Weights of a small contrastive image-text model.
Model: 15.8M parameters, encoder widths [64, 128, 256, 512], text encoder width 128, text encoder layers 8.
Rows from block 2 of the text encoder, named by matrix and row number. Rows with one number belong to one neuron. Each number is 500 + 50 x the weight over the matrix's rms, rounded and kept within 0 to 999. All counts start at 0. Numbers have three digits each.
# fc1: MLP up (text_encoder.blocks.2.mlp.fc1.weight, 512x128), inputs 0-127
# fc2: MLP down (text_encoder.blocks.2.mlp.fc2.weight, 128x512, transposed), outputs 0-127
fc1.233:500500461500500392573590500500500559500500385500500500579500579500425500439500370435500500500500500500500571437500500563541500500500500500500500500569500500500500433435429557620500500450416500564500500500428500438500500434500570500559500435500435500500553416500576500500500500500500500500500500500434500500500500500500500500500500500438446500500500500500393500500500414575500500500404
fc2.233:568397500500500500500430500500500500500423500500500500500500500397500500500500427500500615500418500403500500500604500553605500500500500500567500441500500557500500500500538549597500500500422500500610500500500500500500500552571500547572500500500500500572500594500500427500500500500587427500500500500500500590500500500560500405441500500500500500500500500541500500500555500500500577500500
fc1.234:636500574500583500603500390588500598500500320569500351500452575500500500376500500500589624500383603500500500429623500500407500500500601565600431565610500500500399500500500406580597500500367500423500500443311430500500383418500334500369559500500500500500417418500500553500500500615500500500500500500500500586500500500500500500500500500500500408500415500500415500500500500500414500500500
fc2.234:500500500500500420581500500500500500500500556500596547500363500500500500500500439500500500500500500500500500565500500500353500600500571500500500500610571500500500567500533500500500594500500500387378500500375500590500500580500500500500500500500500500500500368434427500500555500500500500500609500579500500500500500500500500500500500500500500393500602500500500500500500436500500578500500
fc1.235:576500500500585376587500500595386500413500500500500500688413500500500500430500500500500500500591500500500500500578500500380500578500500500597500572622597615392500500393500596438500415539500596634500618565500366367500500500640621500500500500630409500347500374388567500500385500500500500500500500417359586500603402500500500500346413500500500500641574500366396568500641500500500433556255
fc2.235:430500576414500500500500597500636620550500500500500500576500433331500500500378500500500591500500500436365500500576500448407612500432500500397500500500500594424500500500500500620643531574500381606633613406500574500500500500500367500500347500423549500500500500404459500500500500500500500500500500423500500500593351500660500500443352585500500500500561500500581500418500605500500500500629
fc1.236:500500500500548500500500500450500500500500424500500500500500500500500500500500585551500500460453549554500500448500500456438500500500571500500500500500440500445500500450500440500446500500500540500500500556500500554452558440549555500500500500500500439500500500555500555441500438500500500500500500500500500500554500500500500500500500500555500500500500500450500500500441500548500500500500
fc2.236:578500500500500500500500500500401500500500500500556500500500500500500500500500595500500500500500440500500500500500500500500555500440576500448500543500500500500500500500500500500441500436436500500500500500500500500500500500500500500551500500500500500500500500500500500500580500448500500500500500500559579500539558500500558500500558500500500434500500500500500500554500568500500575500500
fc1.237:500500500561500500500550500579500500500500500500550500500500500500500500500408500451424500553584500500603443500500500453413500500500557500500500500500500500500500434446500500500561562500500604500500500500500393500500500500554500500468500374500500597500500596407500500500413451500500627500500500411500583500550569500500500418428426401500500500500500500500500500500500500500567500576338
fc2.237:500500500500500437500413457500500402500500500435500500448569500500500500500500500500500500597393575500441435500500500400500500444500564500427592500500500552500500571500500500500500500500563500569500500500500500432500500569500500500500427500500596500500500500500565500500568558562500500463500500415500459429500500417500500595500500500500500500500500500500500500500500426572500568393500
fc1.238:572456441500500500500500432500500500500457500553500500549500500500443500500500500500500500500432500500500500500500500448500500566500500568500500446500445500500500500500446500500500500500450500500447400500500560500500500549541500500500500500563500543500500500500500500500500567500500500559500554500500500500500566500500452500500500500500450451500458500500500566500402500500500500452556
fc2.238:402500551500500500500500438500554435427500500500500500500584500601500500500500500500544500424500500500500544500500432500500500500500500500500456500441438556500547500500431437384428500423500500500500500575500500500560438500442500500500500500500500500500601500500500500565500500558500500500500500500444552500426500500500500500500544500500500544500431500500500500500500500500500423500500
fc1.239:447500500500500440554570500500500500500500500500500500500500500500500500500559500500500500500500500500555500555500548564500500561500569500557500588500500500447500500500500500500500500500500500554500500500500500500500500500556441500436427500500500500500500452500500500439500500500500562447500547500561500500500500500561500500500500500500500500500500500500500500500500552500500500500500
fc2.239:500500500500500500500500500442500500566500441500500500424500500500500500500500500556500500500500500500500500500500500500500500500500500500445500577500559500500500500500542500453500500417570500500500500500500500500500500500500500500500500500426500500563500500500500500500500453500500500500500500500500560438500500500500500500500452571500455436552500500500500430500558500500500446500500
fc1.240:500500500500500500567500500500441549500500456453555500500500500500500500500555500500500500500500558500445551500500500500500500500451573500544553500562500500500500450500500500500500500500500500500500500544500500546551500500500500500500437500500500500500500500547500452553445500547500500500451500500500500572500450557455500500549452550500500500500554552500500500448500500500500500500500
fc2.240:450500500500500452547500448500452500500500500500451500500500439500500500500563451500500562500445500500500440500500500444500557500500500500500557438500552500500500500500500500500500452500500500500500500551548500458500447500500500500500500500500500433500500434500500500552500500455546500441454500500500500500500430562500549500565452500500444500500500453500500500500579500500500449547500
fc1.241:666381500500500500617500500500500581500435367500500500563500584443500500387500500454500500500424500500581500440587600500500500500610500398500500500564500500500500500580500500500458573500500500500500500550437500500500500500500500500500500500579448500500500500500500500426500500500500500500612500402500500500438500407500500548500500500500500500500432500500500566500500576436500500500500
fc2.241:500402500569500500500500500385500421500500500500367500500572433573500584390436500500500500500500500500622500500500500500500427500500500397422437500500500500500567568424500500318546500430590500540290500669500500386500500626500500500500500500500500500579500500428569500421500500588558500500595500500408500500500500416500546500500500500590500500500500555500500500500500500500500500500500
fc1.242:394500500567500338593500500662333500500500500500500500733449605659500500500429500500500500387500601606500500500574500500500500500459500500604500593500500500500500399352500500500500385500409631667500678500500378250500500500680618500500500500667500500238500421500592542500500500573500500500500500500412500550500419500500500432363299458621500616500500500332407500382500500500545409500340
fc2.242:500592500500500500500500664500587630500628422449403500500500500334632500409378574580500500500500400500317408500500580500375589607500415500426500612500500500500411500500561602500585500500400500617500646562500614500500612548500288500500296383500434500500500500500464320500500500500381500500323500500428668500425345500655500500500405500500500500500500424410540500500500606500500500500615
fc1.243:500500500441500500500500500500500500438447500500500500500500547500455444500500500500500500500500446549500500500500500500500500500437500575500500576500500500500561500500500560500500500500500453554500457500500558500563568500500500500500500500500500500500500500500500500500500500500500500500500500500500500500500500500500500449500439500500500500549500500500500500500500500462453500500500
fc2.243:500500500500500423500442500500500436437500500439500556500500500436553500500453443500547500500500500500566500500500500500500500500454500557432500500500500500500500555500500500500441500549500500550446500500500568500500500432448550448500500500500564500500568500500500500500500500500500500500500500500500500500561500500500500554559500567500500500500500500500500431500575500500565500500500
fc1.244:500500500611455500500500500500500500500500500563500500573569500500500500500500500500500500449445500500500500441500500500500500500500500565500600550561548500500500500500431500500500429500500500547500500500500396448500595500500500500500500500500436500432500500556576500500500500500435500500500568393427500500500500500500422427500500500500500500561500500395435500500500423500500500500345
fc2.244:411387500555500500500500500500427500500500500472500430574500395500500388500545500500500617500500563412500500500500500500500500500500437500500445500566500500563500500500500500436500500500500566500500575500553500444500500549500413500500500450602500500623500500441500596500500500500500500500425500500500566631500500500500500567380500443500401439500500500500500500458500580500500500500500
fc1.245:500500500500500500549500500562500500563500500500500500500500556500551500500500415547500578500557500418454556500500396500611563560500500500538500500500500500562584441396500500500549500500500500500500500500588500500436500430500500500500500500500500574428441576500447558500552500565500500500500559500500565500500500500500436561500500551500500500500500444500500500500500500569500500444500
fc2.245:377540500500439562422440500500500500500500500449500562500500422500500571500500500500542556500500500409500500500500500500500500580500500608500500449500500500500625500500500500500500582500500463500500500500600500564500590500500500500500424500500500500500500500500426500559500500500438500587500500500500407500500500611587437576500500500500443500429500444500500500500500500500588500391500
fc1.246:565500500500500569500500456500500500500500500500500434500500500500553500500437500500500500413500500500500500500500500500500500557500500500500500500500500500554500443560500500500500500500500500500446448449500500500500500500500500500556500415500500500500500500500500500500500500500500500500559450500500500500500500500500441425500500500500500500541500453500500500500500500500500500500500
fc2.246:434565500446500500500433500500500500500500500500500452460500500500500500424500546500500500500500500443500500500439500500500500500500434500558500451500500500500500439500500451556500563500500500435451442500500423500548434500566500500500500451455500500500500500500500500500500500500500500500500500457500500500500500500500500500550500500500500500500500500555500500500448564500438434444500
fc1.247:435449500500500555500500500500500500500500500500500560500500500405500500500500500500500500500500500500500500500500411500500576500543500500500500500500500435500500500400500500500500500500500500553449572500594500500449554500544541500500500584500500500450554500599500500450500500500500500500433500500435423500500500556500500500500500500500500500500500500540456500500500500500500500500500
fc2.247:415654500407434500500500580500500500424560565500559500500500500500579500500500500500500432500560500500399500572547500500500500500500500500500544500500500500548583421500568458500500500500603500500500500500500500500444500563413500500500500500500500500500448434500500500500500500461500500579437460500416500571500500500500500500500500578500500500422443428500500500500601556500578500500500
fc1.248:684500500500500500397621500500626591590500500500350500500500500364421500500500500500596635500377500500500500384446500500500540500500640500500596424500378500500566500619603424500500409500500500283383428500500500641452500449500389500500500500432343500579500500615450575500448676425500500500703500383500500589567500500405411500679445345500500678500430500691500697500500549595386585500500
fc2.248:500705500500500500612500659500601500500580586325387405368500436407500599688500654751579500500500500500214308665500648500403500557500500500500500500500582500437500593500418620687583611500500500500634500500500500500592500551458326500356318500433500423500641500500388317500642397500385668500332672398389500310500434500562392500567400752500500500600500500447638400446500500500612500542646
fc1.249:500500500500500500500500500561500549500500500500500500500500500500429451500500500500500500500500500500500500449500457500500500500454500538500500500500500454447500500500500500500543500500500500500500500500450439500500500500554500448500500500500500500439500579500500500500500500448500500500500500500500500500500500500500543500500459500500500500500500500500500448565500555500500500500548
fc2.249:500500500500500500500500500500500500554500500500500500452500500500500500500500500500436500440500500500500500500500500500500500500500500500500500583500500500500500555500441547500500500500500500564429500500500500500500500500500500500538500563500500500500500500452500443500566560500500500500500500500500500500500500500500500500500500455500500500500500500500559500573544500460500500500500
fc1.250:500500500500500500500500500558500500500500500574500444569500500500500557435500500500500565500500433500500500500500571500500594500500500500500500425500500399500500500500500580500500425500500500500500500500552500500500500435500500500500500500500443500441580500568557564500399500500500639500500500432500500500500500500500500425500443500500582500500500430424500500439500500500500500500500
fc2.250:452500500448392500500500427500500500595409500500500500500638500500500553500500430435500568500457500429500500500439500452500569500588500500500500500500500500500534500500500578500500423500500500500500500500500500500500500500500500585500500590564500500500568561500500500403500500596500500500500500500500500500500500433500420577500500500500500500500579500500553500500569571500500500437500
fc1.251:579500500442500450500500500569500500500500446500500500500500500446500500500500500555500500500500580500500500500500500452500500500500432500500500450558500437500500500500500500500500500553500454500500439549500500541500500547581500500549500500500500500500500428500547500440563500554449500500500553500500500500500500445500500500500500500500500500500500500457545500446420500449500500500500
fc2.251:547500500576500541500427552500435500559500500500412456425500433602500500430586500500500500500500500452500500500500449463500435500500500500500500500500500500500570500500500500417500500500500500500423500500500500500500500573500500591500500500563500543500500578500500564500500500500500500500500500500500450500554500500500500500546565555552500500500500500500500500500500500500500500500436
fc1.252:500500576500449605500500500500592500544500500500580500500500500452500415500500500500500579500447500458500500500500437500500500450500500500500500577595500500500500422500500500500500438448398500500500500428500500500500435442500500500500500500435500500500500580500500500500432500500500500413546500407500500588500500500500500500594404500500500585500458500500418598500500500500500500574500
fc2.252:500530571500500500431500500500595500500500500500500500410500450430457500500500500500500500560500453500500500454500500500585500500396500559500560557500555550500500500500500500500551500500500500500500500547500500561500500500500500500553500500400500441500500539500393500500500500443500500500500546500573500500571445500500500437611411500500429500500500582500500418500500500500500500500620
fc1.253:589500500500500500500615405623500583607500500629500500618500628577425500421388599500500500500403500644592500292500500500500588400500500500500500500500500500500405500440569500500500500583500500500430589616500371500500500409613500500500500500500351634500500500500602500500351500655500651500604500419448500500500500500500500373500500500500500500500445382500399500500500449599500500500362
fc2.253:500500596500500500643622500500382580500402500671429500605500500500500500500367500416500605567500630500626500373500500500418500500580500500608578565589500500500335500500500592500546379613500500500500500500500500500543500376500500500418500500500345500500424377500631500398500608668500500500500500403588500579500500500500500500397500500424500500500500357500500673500378545648324500500364
fc1.254:500640500500448500445500500500500500632500500500500689500500500296500500586564500371317386500628347500500500413389500589500500594590500419420683281500421585584397500500615500352500500500710500445398500578700500411354613367500500500799588500728366408500423394578500500595349500500623316500500500500500500718662500500188500413374572300500577683500422367500500711582500380680500624252360
fc2.254:500500736500392548352555573672500626500500762366500307365500500434614620686641500603500358500500407552500500626500500500397500500500500500500500500583500500500426500617500500500353652306362662500500500282379500500786500595547500500425500595500500500500609232500500500500403420345307559500500500500410500500691500607428500414500440563672500393500625584653500341356500500500500353559614
fc1.255:500500500553500500500500557500500500500500500500500500500570500448500500560500500500419500500500500500500500500500500500500500500585500500500500449500500459500500451500439500500500500432500500500500500451500438500500596500500500500500433500547455500500500500500447460500500500551500585560500500500500500500500500595437500500412500500500568430500500500500435500500500500500500500500500
fc2.255:412500500500500500500500544500500500500500500431500550500500405500500500500500500550500500500500500500431500549447500500500500436500500500500393500500500500566500500500442500500500500500500500500562500440500562441458500500500500500500500500500581500500500427500500500500500500500500500500547437500500500500553500577500500500407500500500500500500500500566500438403500500566620500428500
fc1.256:500500500500500544500500500500442500552552500500500500500561564500500500500500550500500500444500500500500500443553500500500560500500580500500500500500450500500500500500500500500500500540500543500500429500500500546440500500500500500500500500552500441500500500447444500500500500500500500500500500441500500500452500436500500500563500500500500500500542500444500500500562500500500500500500
fc2.256:500500500500500500500500500500412500500500432500500500500500442500500500500500569430500500500542500454500500500500500500500578500500500500548500500500500500500500500500418500424500529500500454442500500500550457446432500586500572500500554500500500500500500500445500582500500500500500567500500434500500449500500500500548500500500500500578500429500500500423500500572500500500500500444500
fc1.257:546461571583500500613667500500409500500600500500500438500408552500417500500500500500500438500550500500542614500500400575500500500432620559500618566616500500500500449500500500421500429500500500500500500500500373500500500404500500441590500500500393500254500398555500500500405500575500408500500592439500548500500500441500425500500500415500500500500569500500408500500621350500500500500382
fc2.257:500397500500579500500500500549500500592500436566500500500500427500453500400500500500500500500500500500500426500500500500414451555500392568500413602500570500500595500388500592500500500500558500575545500500500500436437500500500574500557500500500453447586500500399448500500500411500500500500500381500500500500500427500691545500500500500500443432500569500500500374550500500500500500500598